config.toml
encoder_norm = "layernorm"
encoder_norm_position = "pre"
encoder_bias = "all"
encoder_conv_stem = false
decoder_layer_scale_init = 0.01
optimizer = "muon"
muon_scale = "original"
momentum = 0.9
Rows from block 3 of the text decoder, named by matrix and row number. Rows with one number belong to one attention dimension. Each number is 128 + 24 x the weight over its row's rms, rounded and kept within 0 to 255. All counts start at 0. Numbers have three digits each. After the name is the row's rms in percent of the matrix's.
# q: cross-attention query (decoder.blocks.3.cross_attn.q.weight, 96x128), inputs 64-127
# k: cross-attention key (decoder.blocks.3.cross_attn.k.weight, 96x192), inputs 64-127
q.0 093:088158172114146129123109104128145163132087111147089106129103153165102137113120147122142180137166115085134128161128151111147128125108117079130138089112064140147118152126100166131098131130181097
k.0 089:129134101154107130092122175118113150101086155135143148137159168111167134147172097108136139124126127147142102124120098120114156114138158106121110144095143109103158104133151106170137118145117127
q.1 100:072078106116107098140125121117116142133122099110168151132113121146141186137136125135117125145089076116126104099123090125172125136120129092167163128135125122146084123147108102086115147102119134
k.1 099:141100098153161151127146144103107142112116164106132144103157142125126140146178184088129168119111098152123129157136139098113139125106133111112079116127125111092143129133091116127143099120112115
q.2 094:116155129157131165131121134143115107119139128132114159167138125132135086137163082127146122149148146111136115135136141148135152105131096140119162113077194180132134146133112175112121094135131119
k.2 091:105128179137111136144117148102133132132136130170126142072136131136107146176131125079117147094135113129056112077140122191133136136148136156117130138087110221127104107132152126117131144169176115
q.3 073:137109137108145068145127139121100158093155148131157148145125155138115113152153129136168144161091169114128127116137144159140129170129123112138099113084124134140094112112093152165117109120147148
k.3 076:144141149118106093106156098152121114119143149117086126150131105103120154158118162126111123146113112131149124134105114101154083103156163100135176126163127143123113092159160098103104127145095133
q.4 093:103092174131138110164154117106121129171128069153145127073111127102124096134150156150092086159138097118114143099105093116123141091131127133121057142123108178175134136137141122101158108103162118
k.4 095:159182133112108124156131110122116117114097149074157139125069111102167110115145095114129097121153151117136166116130128117088138123173172116111108106136191073135107150147110107095121141139113114
q.5 110:115144146105144124096126156130105114158124079155107126153142104148127110148182116117096131178170120091136129149090178136092146086110076105122099138101134198126120178142150177134128137085156139
k.5 108:144141151127075132139091111163144126130112137133149137094150156114117124155125088106090151093131161161121104110130132139118125147133199172122132170101112165090091129140089107123135115181138113
q.6 104:166081151163128073096137155145155120129136106131157128124114136080099126151112120152138101139098123156126124127128092115135132104129137128119160130097128113092154104118145115082130134111120172
k.6 105:104132120161163112158122163107130130107121164089129088162153127135106106098121134129116113138105111152128144123107137128077091114130105063112105110094128102110135155093106150118122133141138126
q.7 103:111134141155131150133152079111130104170109174120125116116125203166141109098122144119115138140128164063111156164131124117110120130145159140130163135137076107140085101118127065134131131151121148
k.7 094:124112132116126120131121124144101174146137136140115153126148139148179116137135153171135157110103121149135179123136129141133150130105128141122152110127146107104122115106133103185144156126095124
q.8 094:141149124096098099128110150140132174115142095145136122163138124139130076155132143098173123130132140160101102168090174113108138102113132142109175129093147155095143117098186107118126149153115128
k.8 094:114133132157110107154151132136168132127120073106127082120117145133111121147112132124121157109080144153082117091118106174137100134105149158132116114146072124092108152154113130150168170126129135
q.9 094:099134107171158166159099123120155132125111101085109152173105140144088168183093119140134119118113166171138113160127116119152124131122163109139170134087144147151135144159125149090086122160117125
k.9 096:113141120145105132150130182130159164192145078148102103090145128142111132123112144159140138126126101125083110097145111119118153092088159155080099168168090144163136136113137116167121138115132139
q.10 082:124093145160117114106136115131160150143153139157159138113105140095116126092110137119143168141111073140136103125109155140154125127136108143144132120185123098118105079100107127145138110113128147
k.10 086:145098068140111117144151120132103126100145134114166139128113123110104146157127109087140112098121141115115113119123144141105145120158089079172087096133156081128162155136134142124171140130110127
q.11 100:117158101110107123146125139153134127130124147101160130101141094146128110150133120147143121054165142140111094132102174105100132088129108153120162118160126108139143133104145084100146145132170137
k.11 092:142165196158095136110103138104144124112129129144124154145097151124132131102108119122121132138118124141117158108137112132128136128139118155116124133149103165169105152101119113077138142079105132
q.12 114:138101137127102144115140098145127093112123129123138124134140059120127118148173108136133153076149106105082114107103158098123132162117116102103130120116094143091141146126135153136143159149141123
k.12 126:119127100106190132120157124113123122093131161150131165139156118100139122168176122153140168123107106153114154088139116142135123142100144137151141140161110191128130143147133114121113135122102092
q.13 132:114126131095139101107108116103129126101089109143096136136125093083126107164113131105123108078174118140127145116136073132146127156128127125132074124129119207140166169133096142111116145112119168
k.13 116:114152151114139122137121131151109125134105099096108116147108119108128126149142120098104127159123122126151142113128126118137118140111128104130107205136138134117171117163102131110096138151120104
q.14 114:121103087112082129096156162145127151106140120172180140111114096111123194091126113124123125122116084156105122129069160130129120109136116116149122106145128122099120118112134133120163112135101094
k.14 104:150082069109191145101162166142124102081129120161137119123113109115091121104153104105119123123110146124110108123139167140129117140118105110158111102115103135087162152146079137127159117095122137
q.15 117:110140125123065112130133137115096138146146140139139185158134123136141100129187101149135121125126163159089131162120102159149145108122117139141131124109137153138108121122086116112126124153121137
k.15 116:152126159129106106153133098135106121133126136140123164101095118126142142196148165101108153090087111153046124131113122119137130142155152148145156109148125136110124093177096084119140163134109119
q.16 116:166112142136120129148139107126155100104135125102069146141141149098106076161139153129136165115122155143132134111150075143157112138131157132125091143079138136107147135136105160134131110123134162
k.16 111:101144111129112119184152095138124122139127129107115118151098085109132116154129087135163134130142124094106134100101098159108123116177133101150143121141123130132142099148210126155094164157083087
q.17 084:066149129135142122106113108157123118121112170130150129156131106132149065143152143126124161097159153125152127124113119112116141183120126157136113131152109103147128159108133078102124122152141129
k.17 092:177165170121110091139140121139124153159170073135144123157152190123117104171131149143141157150099134152105143087145093125148112165110160201129132129179134139137106136145114127099125137139089118
q.18 092:141115106127115124123145155130114159116147146130163139111130132149107220127093135113139136109093093161128092116117185130119121104137160128135142142157133078086143089131149116142143146139095122
k.18 093:128061075145130146095159098125160106112126119146129114125093076141108122119107163142125128114139131150141088148131130143136114138112121070153137114121079122142119142137108131173161110090113152
q.19 104:136096146128092084087143112113101113157123134137147138099130136128181165117139161147135109130145122102140143120113095122155122160134144138160102122151111135119139118128078093167158181108102134
k.19 102:139094115087161124164115088114091093146145116113120147145161128145164137118167149145089133125116129176184146174114152087143115156122106113154128109138139132085134134114100115121107134146124105
q.20 098:152155154112217100140139152136113127132139157114103099171150141146124101169100187104118170148084127125151142126152148130121127136094136136145137142081121097108139129135117166159114125142123161
k.20 092:132108165124109117123152090140147135149158119095144092125127112130089135178086144133145100125139172118145093117106077111131095151115142081141162133109114140115115112172164144183128149170101073
q.21 106:121105150135072126121119103088170135122106131149119168148126130132162080113178101109134160108176149124137122134119118104168146135123100123155117158144156171110107084097112108098152124125137161
k.21 105:121133097140164132143154138108088115120141147143134176105118162113144138127155139092095136102145123133082179095131124159143120144142122154179106124138125125089157119143124114115134165090125112
q.22 113:111160101135180141135112101118171131060092099163110156171141136105150091102094099098161135098134175136163152125153130143142131157140142127119083132140158107128129110127153120072121092164123156
k.22 100:108154159134151154121144145161155169135166111101118114139117116135110085157120158169124107140088133094089153128160127147131145102141078183127146151136097141155129111131167110150067122117140186
q.23 116:150120173118189148102162138150131115125100136156114086124115122037127098145116180125125104131160159138152152135119157121092130128132126133107088106110125155144166150141145141126130144134159123
k.23 111:115130130078126118143118137152143124147154085124130088147159123143122088119127116153126102166125183120122138103151123121107129147083154166119149195125166129110138127126103151137102149147132120
q.24 096:100126158109131113111125146117119141119124117179183116086091141119118163107107109139131137117157072151117138093098174109156122119120131119136085143144103140122153137124116105102175112125121104
k.24 092:154099097120168137104143126096123090103143101122174142152092132103115140083147128098120088125162140079123122103154156152120132139140121079156086123117152074120153202134080142125138109105145126
q.25 114:160098134122161125179142143153149111126164091117177098097125101105101147145080154135094142113088090140129116081102158131140098111123127148116121129126101110098146144098187133138113114146147109
k.25 107:148141147148138109134147167135164118101149125099155088138088116109105105084088075137181103134149151110151122124139113107092127105149115074121105101172124080216125182092159160097119111110096105
q.26 099:155061110162166158124123102104114064188137152101127146126147144139159144130117148138104135106109150109144112109114145111153120098145125175156187117152114105135100112099122121154132122127145166
k.26 102:141101163139098121182094135116132124155143150130133130081111128159149120116086128129159115130135118148129149122161141097096168103155089128136101113148112147135148134069181114144098135134139104
q.27 098:165138168142132127105083117143125152118149164130114084114140100093090059087127124112124145153130130126128122134131147174094131170148113155142097142131101078136139121120161149163097085130110104
k.27 104:138155106125124066150152119172108132119115131129152117158115164119120126139126110165157102178115155078171119125120104139144093132152113150160147099119157088149105129157159146077135121164108154
q.28 107:205088130135114152180126141138116098143118138105107115143147082125113158179135127141119101123156129133150120112128156128156125112127079084144126127126142153092114134083124147135122102094154139
k.28 102:093067104132164123155136143106128083122131187152110135098095095176162115138149117138146116154149122137147122119144111132082159121127125112154118136132131148102131117117143113106082081108164103
q.29 103:133161122133111039136147146124106131157152116166174143105130137145140179116125127159122104176071076121106141110100097148135139132133145142129090136169119140122098119122123117134151142098095117
k.29 101:167135122109132115133121073126115124113144137092145152170138154110091118111114128103135124113144135119144129166110172076144113124126140096142140066129160059125092159144089148110149134112106123
q.30 122:092124120113116127132151124129153118132115157113123135110110186117096124153129155138140151094097122158093142124117095101118133131120189125141135121120126088156158121157147100080157159125119147
k.30 108:152156109134139139103127105111139155142139089102145103175127116084132121095139124135151132129116106095091130141154108132130110095091137125100114134128138098121180167107101129159165143088075146
q.31 111:151149102138116179176133146124141125139128096110115159125133073132157196161131112106110097103136088121127120145119151134137123100139097121135087102203161152144111118109118158136116134116144114
k.31 103:127115144127126170124089117151102125154109139154125150042072087139122132136105121100133112113144168118143106131145154108109192121118100136116120127170123163177112151135150122106117122095119125
q.32 114:123152112126109165124129135121130096097138150095088135104116132145090142162112112137154139030132119172072093143132133119134120103139131132131128112152160129113151085127133144101129142144106144
k.32 122:123132087149152151091150121096124140124114109143135152130093092104091140135130143097112119121121081110125136134147101142170101131102085124122133165150082169124180135127105117170167149083122138
q.33 105:118097110127137114123143119158141123128110113098138110114137080166128168164124111139106094085138103119122122076110084099139128131132103110132113151165151166148112112113100113100188130118133135
k.33 101:126149130124178162138106157116118107128111160140097147116132114118127086113154161152105125125163076172170161132165128080115086137126141139096134126149153183139130150101094111107084103111124132
q.34 095:193080137134110126119131095110105139144129133117116162102116149163146095122152078127119093112140158131131140121100134125153134140120121102153093140140143133135159093101129114124128147139127125
k.34 092:124114125114192095140114152112118080156154143147112109128119133138175097094147132191094094154113111124145145168157135102121106119153098128130164097163149126111125147104133117115095088107163173
q.35 109:069122107136136093111132120124117118100113155136174120085090167144115162128103115149136166079162130130114112098130142126133121154149138170118135134157106140123146150122103075123145128117136134
k.35 108:164144149136060125118108123094142129135159102156130134171124142104144125112119130136127159128135093164145136145163123124149116124169150079116122159138159130170153135078113089128125102119084135
q.36 093:076147103108137093090141158157128121111116118155151124120113101138132172136131096141093154090167067105144111109095124111127115139117080098146109108193125114125132145107126115082174164095134135
k.36 085:179163133115156160108097148130097143107153126132148139166143159108086097138140132103110140113097128160123102149147151106122094173118139134122128152117164150108157142127091133119133090122091118
q.37 098:049160093133091114107143106131130089129120182109156112101126116127098101134147088116126156162112114125105120148100065126121139136122150114099130139136161134114140125141139076099157108097096151
k.37 099:139161126126128117103147111124114154122128124149134137146145136074088132129146126099136165109119099113093156121136119181146133164115123114120161120134128109125118150120081135121175131101103114
q.38 107:120159120142154124130135136146126137121142138137082142174137129152144122160138118128140123154083122125116160156109139144097147113134140114132129126118201102154111123137116172094168104099121137
k.38 104:104139111125129142140137083138133135157132133096128106119139126129096127180107138138104102095106134108102099113108129153114092128130144161134171132104136162089087110159137118174137137144140145
q.39 098:111116103174117143133120096122143137161093194068136134156121115181146164170134152132135148107090133121121141132110096128133138135135169150149196151126127070169147100133101059100161134103114155
k.39 091:109142126141150139128125105112093132176131117125100104125150137128155130113111163183149148135133085151126158121134093121126126140087130140114149114159151121114092143102148115153118141118071123
q.40 092:141168075145102106134124119128125135147122134098141153161160153164153171084111138162147128182087156098149127122140095126138117137144152136122192124078136092109096126152152126149143147118127134
k.40 100:126121133146085148150121116122149126114131158125127146136173094154107132114109139161153140096127111143126131185098153099138110095116118115130129091111080145122147105087164128160100143140158164
q.41 107:114157124107141115185104160097109150108143154146131119138144189150140115124118092121129135183118138109123168156179105126131129130136165142115154134075110144128103177122147130150081139131113114
k.41 103:128128199129091093072130135150147165127126131128103114138100155155162137116094137104133138144151129122137108099063114157147145127109153128100142136117115075143109071143134142118153124122142121
q.42 106:131118152098186098144126161131127124115144089145171110131100149105171065152093172112164093168120157139154137140146142132127126151087136114132122123097152158147151139136141116155078120129131150
k.42 095:122136195125169098125144137147139110166151086053112076110150133124106190118122156129108074144115193101146133115103127120133111102107120136092115123147144128135094172115135161090113131147147108
q.43 081:125084097136115154125126124150109141182124124077105135142135097191131141168168127147071157154099114108142111147102077128137112084120137092153157122111130092155147131133143130150119118108128110
k.43 076:101120096149154114158143161140116125143099143116111104104136153126134103128114100142167145140114110148101122132125095101123149151125142148114164054155116147095069098124162121149136089137090095
q.44 091:141122161113152135106089089119126090144123099144118133127157144091165048107117116094113114163171136106155141131134136125149118174115112113118119147089121167104114172133167124124070146135112136
k.44 083:103128161130148101151126166144110160118170118113135126136174171140121140118145090106099145138099160120112152120129142137116174127106106165132089166084089128084149126109114174119101152164184123
q.45 117:128110162095157102156158159140134119111136108134124141106130145083140083119096186118086108135125115115162141130157113114105109107108124128129082160128127123121146130150143120132116138090129165
k.45 113:132123134102168128137130110160179135120108142083120101119122114098109118078126124148101110122158183112165141119114130128143104166094132107110120104118113091137093160131106164147113152148109102
q.46 097:076169106092130087134128119137144168108106145141158095091102111162111115115122110143137154097160091120090136132147104125130127117119120127102099129217111113157139146082118077125151131133151100
k.46 091:157172139134114142081110123119116151105110123121113153205094140110160109126116130095144131127124095122141137135137118152134148174167129129118146121168192083176125121148112116103151097087080151
q.47 087:078132122091165114125161153113146127064113142160102104146118145121101102163131141121148178103178163154154107146142174090099132151117122115107105134108140141087137137138142127108093124125140151
k.47 085:130137107145108122074166119127189141129149115139125127167146156106121121133122144145106131144128130141106131117142097151158124152107180149136148208161081135113128114159091091163150125104100109
q.48 087:147136111131101144140160113134170126070143157166107139159128068146124061134137132144151126139098131120110104139095153144131151113131172136132134119127121116116146140090109130143142141152131135
k.48 093:158111108120106128143127149131131153170134155126119121100133106092101100109107118127104129121162087078106143114142143120091183140140132093080125155097141096145124163114116157130132150101130107
q.49 103:121093104117134124143116160123117129189129107146100097092145158142148123122119132137132071134145166118164154148134102119126116075100126105144129122092138161121113108142101118163116122127128135
k.49 110:124094132153122141126145173121093141109132170157108082093105127115127129100147155114179162146138128110127120151153100093121158120114141131096094147144105111134136118107173098103145078119139150
q.50 104:163143127149084103134151133101114156137124079116117124118115165145142104123120113121121134138173129156123145068106120127103124146136109145139122153118131138172152133155098080147137137127111103
k.50 107:145143150088159130183123121111148140171096119160070126101112143138127170126171111094151117131115127171086158148132131129116089119107145121113138143179104168089113069117124126128101126132102078
q.51 083:198118132125128091140138115133180135082106161122097155149114118099132106164142114141130151110109126120136122131100095114148118159119174100110087130114095131132171171133149118114146164135136094
k.51 091:129136131140152136149094172154137128119087079114157136118099136122121148039138117121179127097142113108140135086100112120124118143153091133114134150149105100137153165117120157079127143133146120
q.52 077:134104143136138129189115140097140128079141109162162159109093151108156163159131123148138141115115133148097129104149135132148114143103068130124112135113120131171167129131174058097138138137140114
k.52 078:127186169115140135129168074146145160136141062137130092140098120143088140127136081196137086139108129122132139089137121127133108150123124114177169116154139184140128135138110136137124136111138105
q.53 105:161132154117132116156125162105145131158151075135122150114137157147158111176118149106132100121143131158121131117159066128127097109126062103156121125090149143151138101141118095148142132125119120
k.53 119:100118134106139148178172087126123160141119124136100079099101137126104144118136143153145115111109089132116113125119125129125116109137127061177142126163134148115112096120163139111124138124081129
q.54 092:153106143147105139117143098141126173126139158091126145138130135128115122180128092148174099111144158141098102096112127097162099123106131115160145115130143127133142101116118122092113100168118113
k.54 096:090168157148115144178140132128071134122100055149108122117115139138115119124144116150136126105087097166146096111130167141101135122156130143181124104137124128168160144151102113116126125140147126
q.55 090:146095129107108147118133130122163131129134139126145158159122111127137150126169141133163103104133125072124112130107140134155146106118154149096119107119167145131119123157109160100140144096138098
k.55 097:175125126109131105106110099141126095132129183100144152157111129137168105115143134125124117122136130111117125163134115091121142108108134126096105132101142083121156163105134129112148128131164171
q.56 110:135123145135165157128106104107114112143118141125097159146138104153140126104094120124168078095133120127119103114121117101132110071140136093139135126114097144111122082089111171183097142134156150
k.56 109:124142170174072119138075137136149118114133157108082090114125107125136151111161146166119105114137113151103103158083133118113158073125110098152116137121126144144154124123069128119128111151148146
q.57 094:132132145113200109136089143123095154175107083133135167138155142116134110109157133080101092081131144133115151127127102147139132144109088125145128098120131140108147106142150115171107149094119149
k.57 094:091109113170096094182127109090149109117102137149125067114102089155100162106157139125181136112132136121157139129133127118152121111116073110114098136155089119118112090108167113125117092107110124
q.58 082:095161153116172116127140113115175103143145133146133113137098136123104158098146170105126060105129096146082092106163126141151114134103099159125130093158128141155134127122143118079093113151138096
k.58 087:125142107141133081166112126096145123092138113120159133146118122175112134154151093165112091090166125160126148128110135127136124118128139103158108155111103099124153178114146107138130126107181143
q.59 087:142181144116103108084117155117111171121121189131133124145104104157155109112117107115119144161111166143142125155127136157121107086120163132129124133148191149135170149153124141131120155133103116
k.59 098:196144119158082142131126119144111124194094113115120176101140128129161127122146169078070157145147077138131133143153179137108108118109122108105121141158116115119142139143150145132128146121137126
q.60 129:131140135126106146106182087164170138118164202122101133133121090157111103140158127111143088142117110148093093119108114138162114110129203141165145122165141119114132153124112147058121117169109140
k.60 121:143134099111101134142143171113099146152148111119142157119158145125100126158107123122130139105147087138131119111100163148073154117173148098106131139120123090173142188120140148123136177115147141
q.61 109:121131096097082141139130136104088197136138128152136159170143107116122098133127115144165093111148166105132167150094140124117127127120084143133144127103153141142136084120132118181156114108124112
k.61 118:111109136146070107133108097145136130132108125158124158104125084112121141113126117109153136122119089147157099158180120124146131092133084136137108135149116127168124142122134093129110064121117135
q.62 121:120125127112160117175173117138192137130134156102132136133121122132147125137149134147128060104123108154095107108131071116168112066102155147123146139146131148151114124168117107051120138171119136
k.62 128:130139112122130126149147143123123144124155097122109114135119147151102148135137092148174118084137085132096158107089140166079125116140153088118125113147090116163153176095159139116132148092175137
q.63 089:112117144142153140124126176111111119171128106158149140110130153131093157128134112075150122145135102143129141153147140118107135093147077163146079137151174087116095143108161128112149121109149240
k.63 089:152121162068132115124149113136136150109131167133152132153145146132120094170095136184106094132142153106173141128156112142123111122126087104131148156127162157140111127132137142158099141157111111
q.64 093:133095150132128135145120140113143159151141122175129107117116160115195181149105140139133143118106116126119113119177123129149119105146093126110092129107101116152130117177125088091140133149110085
k.64 089:132164145084164119131112152134151135130150139101142125122100122132124112172129112143123090135137092128109140137122107122149132143065112121131121112167172138128131163107087136104137129139123125
q.65 093:142159123126102139111156100126175135095114145097125111145128074143143113126160116140134137123124105141113094121113144165154121151097162160116134136186168132156144117113144164089101143146089081
k.65 099:161136121166120109131085147106140101097108091113132161168123132153144117122136115142083137086137084149088159120103168144134123119111138130131129130094085105101150155136142141126130142113139104
q.66 075:127077104119178113130135134115169096110120119123140139117106154098113117143179128150151098088148121145115138145100109100117134137131124124111088081133133149125113134088125112103116140155135126
k.66 077:138116126108147111136196127163100129087096157127118114166093179153138120087186138156162110101093178132133108108123130127135127130115121090150133144088121082106130129141121102121149088130196115
q.67 102:130121162146164125093164128132168077113115166150122154130119129136151098121154141099162078167134074141106094133139094132158120115132157144129134128177105098118127131125139137056117143153125168
k.67 101:159129089105096091166111109130134120133131145112132139137142134141115153145141102122133123115146143143142141136136161142102120130124166071091119125118140135139166154104112128145118172138196139
q.68 105:099135116122176149130150148150140118104119136152155115099095122116145077136175155136134097142140093165110088163097126135123150127146133153139130132167114127090133129112148116076122138162108103
k.68 108:131095093115117128104191117139131122162165129109130086192136143150092105163148079155129119132122162116102111103135155158115106124173133069125154134085136135098102132128149158151131141108137124
q.69 104:147128116123131145131106080143138113136116154093094132129152137151104105120135156127117135166140152139106121088121100125148112134118220128137134118121150166136111131126099164099122137163152099
k.69 108:116149135129142153135107159111134145130116093100115117089144112114145125172135162113115120083105095141126106165043157118083171156165173111151117130121122077108149179158120132136148138120168138
q.70 096:138126111123115131117149128108148121085137138134130167134130129115200077140091106146152145132116145160134126127163136134119102103143072110104152109117118119118149112149099142138126160133106088
k.70 098:171152109152097121143132102161110152193119129114081146118117172113137132121149174110150137135117094153092128116112131117132114114123147103155142128120161130127125071161099129108170142163152107
q.71 095:137131109114111109114107136079129122111117168146096134139142089132122126108068112127195138093099160108128139112133145102105098152104117117097091120143126141134132111080144146172153148135160130
k.71 100:159156156194130084145074138150129152093089113158142167129130135119161124090135159131105107122123082144161088142124112142123122140072117149141097152091113144168152123178084091128146118153147125
q.72 109:169100184148202131112121102152136164124101107097110132132130141100104098161128108128109106102160141126101128094090106104159126143144134125157121113140093120099136106121132132107137112135112113
k.72 111:080102125151153112200107166106098117120083134107104120104106133123137134095186130109155112092118131141138101104100161136109131127144104122152094112131111098106124163147110117101112096143142119
q.73 104:101140161103120125115146122098163140089152132116128162143098090131144148144112110127136127122144125121082099091126115135144103106110120114142116124168121139147132089107142120111144112153101090
k.73 113:163152118150102088180102085132142128146151117137122166143148123164124123145135111153105113082146051123073131168122139174135090110129106114144121116109122165121130098119091114132134159095154121
q.74 083:130124127143192125154151121139133147113116076131171140113094157094137110140125133160120132114141143169094131101145127142155137119158113155121109107150131115132157117127114111086120146149090092
k.74 088:118161125141136100181159109119127137137114060118103088136090117129089139125137075137147133122107163137126134083134146140130104111136133132178122104159116108115141152155134150132117115141147102
q.75 113:124162087105080129143121099127128114076118128085099124136150115131119103113094085128112156141149155090122149099107133117106114192118122094128161113079132143139132123102129116170157111124111078
k.75 114:091130113136126159133124106112106136154088105135100182057147122098142165124127136082144138115099095157126118125095144127156098157115148168158156131106099127147105086144133126115158127134122111
q.76 095:089130133142172106081102087161110184129132128094118134149128137095095134135102098165096167073137138136148145121096141133108145135167106096136118113126103125107148150122111142193102125104124128
k.76 101:105122130174131122117154129132099109139093131121131174139113156122171136122150161098147161136110161140151117118125122133171126098154082159179100093137120112115102107149102086111134096148108124
q.77 119:111072152123110165108116150135105185168129130121141088099119166116155180178109087169154141095149152116148116155116146082111123115144120108114116137102113138085125108137135144155138089127123116
k.77 123:102136163154137131090152163158111091121127130156131121156120159130140122123131145159112132156088146131136099125142083136124116075122079172152126115114162152133082111147100118117113098153100131
q.78 081:130126137130195072136157157144181142125142113142124148153111131113148108145122118128136108074097081145097105094124107137149125144126128119113088137140090131149164161149129058099114149142150118
k.78 081:140173114166160088201137125124155117136119076154144089145121108156092169080178079142159096132119112123130183104110104128112101105116105098116123126137090136138149136106134145107137143105151096
q.79 090:137115120113137131115132134146109150143117140124087160136120115089096126154151146113168101098129122117128123162132142111163113113143143155132138109134166151097116124140119171115119082152178143
k.79 087:124101134153132111093141153116137103105132148141148126114145141130129122146123161150138107137104126140151086134060116102094157109175083118138124147108170078154150157147144134132174137137158137
q.80 071:125108157110182147111156157138114119191118127135146119100126169131192078107132110123150079127123108169107119134151137129139113121147110133113153140122115112103155084150117082098131139155089149
k.80 078:111134111179106124187130136109126118118133104140105062121109136137079138144159113156130132115159140151113148115147127144120095086129146093113116154142108135110118109124141157098118116135125111
q.81 096:096091100109165158126127107173157132132113146105093133095139104101129127138127090115130105098129123116153120178128099110155122100120126122159148110131104141097133136137137145110094105118114128
k.81 100:105107121179130147082149164111100103131148128136120114149142176106131139122138157144193127154117137124149116105071109108149139120174108147140149137107116094170136146136183127099181114141151152
q.82 081:100120109123179108135141147138111126189134095146152132107133165136166119157160158150127113150150121170121130133116054140131122106121130118135115143106132151135091115154142091115097146111126108
k.82 078:108117097154140137147183133136129113132137109157118068178140110154132119160179158166149167135111108132092146181139119134124109087167130083108119093156120121079111096117168086126132083093146155
q.83 102:141111127133135113122113091149114114096134178140110156185135143074131141159137138155158117066095114114136109179131147145170131144140123110126168123098136123128112110131145157169105124110154129
k.83 104:117100120182121133118091135147159097067101122106151170123122118165152134091146162176103124118142109125135094127096126102131148080147094113159121126152154104136149182130098103121139101135135178
q.84 106:098152147127156122087114147134099165126137127127155112160132137130057129140123145108113132117139129148124124136102168148089156173152076161133116127158115099102134160128135156158149122125168171
k.84 118:117110123104146114117136113135151127145138131109183137139145137139124087160092130092085128131118154126157104131154115150119118150160086116152102122123156158129083153149097122179107137148071106
q.85 100:116140158141119113168096093116094111112141084098134099112139111108086164109129132135098147110120144098132156093108146113128131139103055123142119139089140118142100084100152117162150126129135183
k.85 097:080127174132165120131123150106113163090113178150126154086122118106152120113113112136140141122144135138138129112143129145176134137091106179136119100141100131129120101128108099122122115148121128
q.86 091:144133149135160125166127120146121071116109133092134172120150120105086082133156107089111118123139138153123126111145096121181129148105119103142178130117142128094105087128152175112117138125121149
k.86 091:087142110158107133171103131107133134096101118151093124113174133151114157102152148155179143096129103135136098114068155158137098118178145132121136105134125133144129069154150107165123145159168122
q.87 080:096143148108134109074140124136141135113149147101101167195140125149084140130106115126120167151145108110108113099132125158149125137118180100132131123141161135150101166104153136145130110109166149
k.87 087:154119097151097106169093085116158108101103089150163205113192108137150127167105144132083115084147060094143157167108148145111120124151119126143120141117123138124139149133099098146139141100143120
q.88 095:114138124148134139092119054136121100128126150078135134141150148163087109073144160147115156151139119137105120098107129131120144103140193135155161133150142129142088137115078160122092155139136180
k.88 096:128128128088127148106117138117119154134115131101090152122150156108168111207118142116069121080123151144110158163109171135106159146145179117132109113103105090078141164128086114146116120111149150
q.89 108:135089114139102151153109133113115035098157147116119175097135120135136114131128109115161151149110116102162128151148089089118133123133095093155143133113112155104082114091157164135130113102127167
k.89 115:129117115113099179071172121161095163130140157146088123129162162084158096120121167160140123158107162115128081135103138137134138125141165111116161122119168155136122075136113101146129147165137144
q.90 089:147077157114128161148123157169161164118138130135123107115124109100129155201144117165137106123144140088145094163101114106175138103127161096131086106091124129099136150122152115094147106143138101
k.90 085:109119135113161144119167148154096098116123144118169131133111121114117105084112123158164106145127117073152082097137116104131172134167077143146141135114159087155128186116139155086152123109147127
q.91 097:123108069115097148163147110134142096132122123152094165117157095120171086127165123119163110140114103127119139154149100144159122146105091150110131130120155154155114077129150118138128123097102125
k.91 095:130113114172126126094103125095149134088134130160115120160110121117141105150136147183178134104151085146121122147098119123158139091140141093136132146156130113117138110106159092116147108131153152
q.92 099:126135174111162100086108181111109137107106125130155094124110085131095107130125145123091162145116129148153125189127142131132136133095093113099126138157140135098139146121163129170135141127150145
k.92 106:137084128185126110127149122125116129087105141128159119147146153122163114081125157121108149106164130115138117112157110170147089146144102126130120128125121140091101121144125103139116111130132099
q.93 083:163143102136074145114118174113103154151130135150119114134147142146138128153113145122138121141165138154173125148136133142087134107128140134118125149120167121130115126147098169176129132132108133
k.93 088:140109139065125146103121110165122133133113141127130160135100142158152100130094162091108152152109112130140090141148155135114146134121142108153119129137163148117145126143142150171103149141065134
q.94 101:112136136126181113107087093147098130175144146088130105144143190116133142113123156152122122101121142132116126117118103119121122129144154094151164140097102134120097104156097114114090124134146123
k.94 094:070142110132141141152135138146120120119128085116122118091155118149130146184161148107104129138094144162138112147112142127124129125112155129165096091127124110132131161144097108119141085104125180
q.95 115:119150078106115106111114163109128105125134136153107132140148130133154125122071114115154104114106193116138139135159153148100112142106104123126145085117144143147139121114121135198111138099124089
k.95 107:146119094189083128148120100137120132134096129155127150100109112127134127092146186086113157152127097121148118143159134083133160136092157132156100162135115115149162114147191117119154097134118134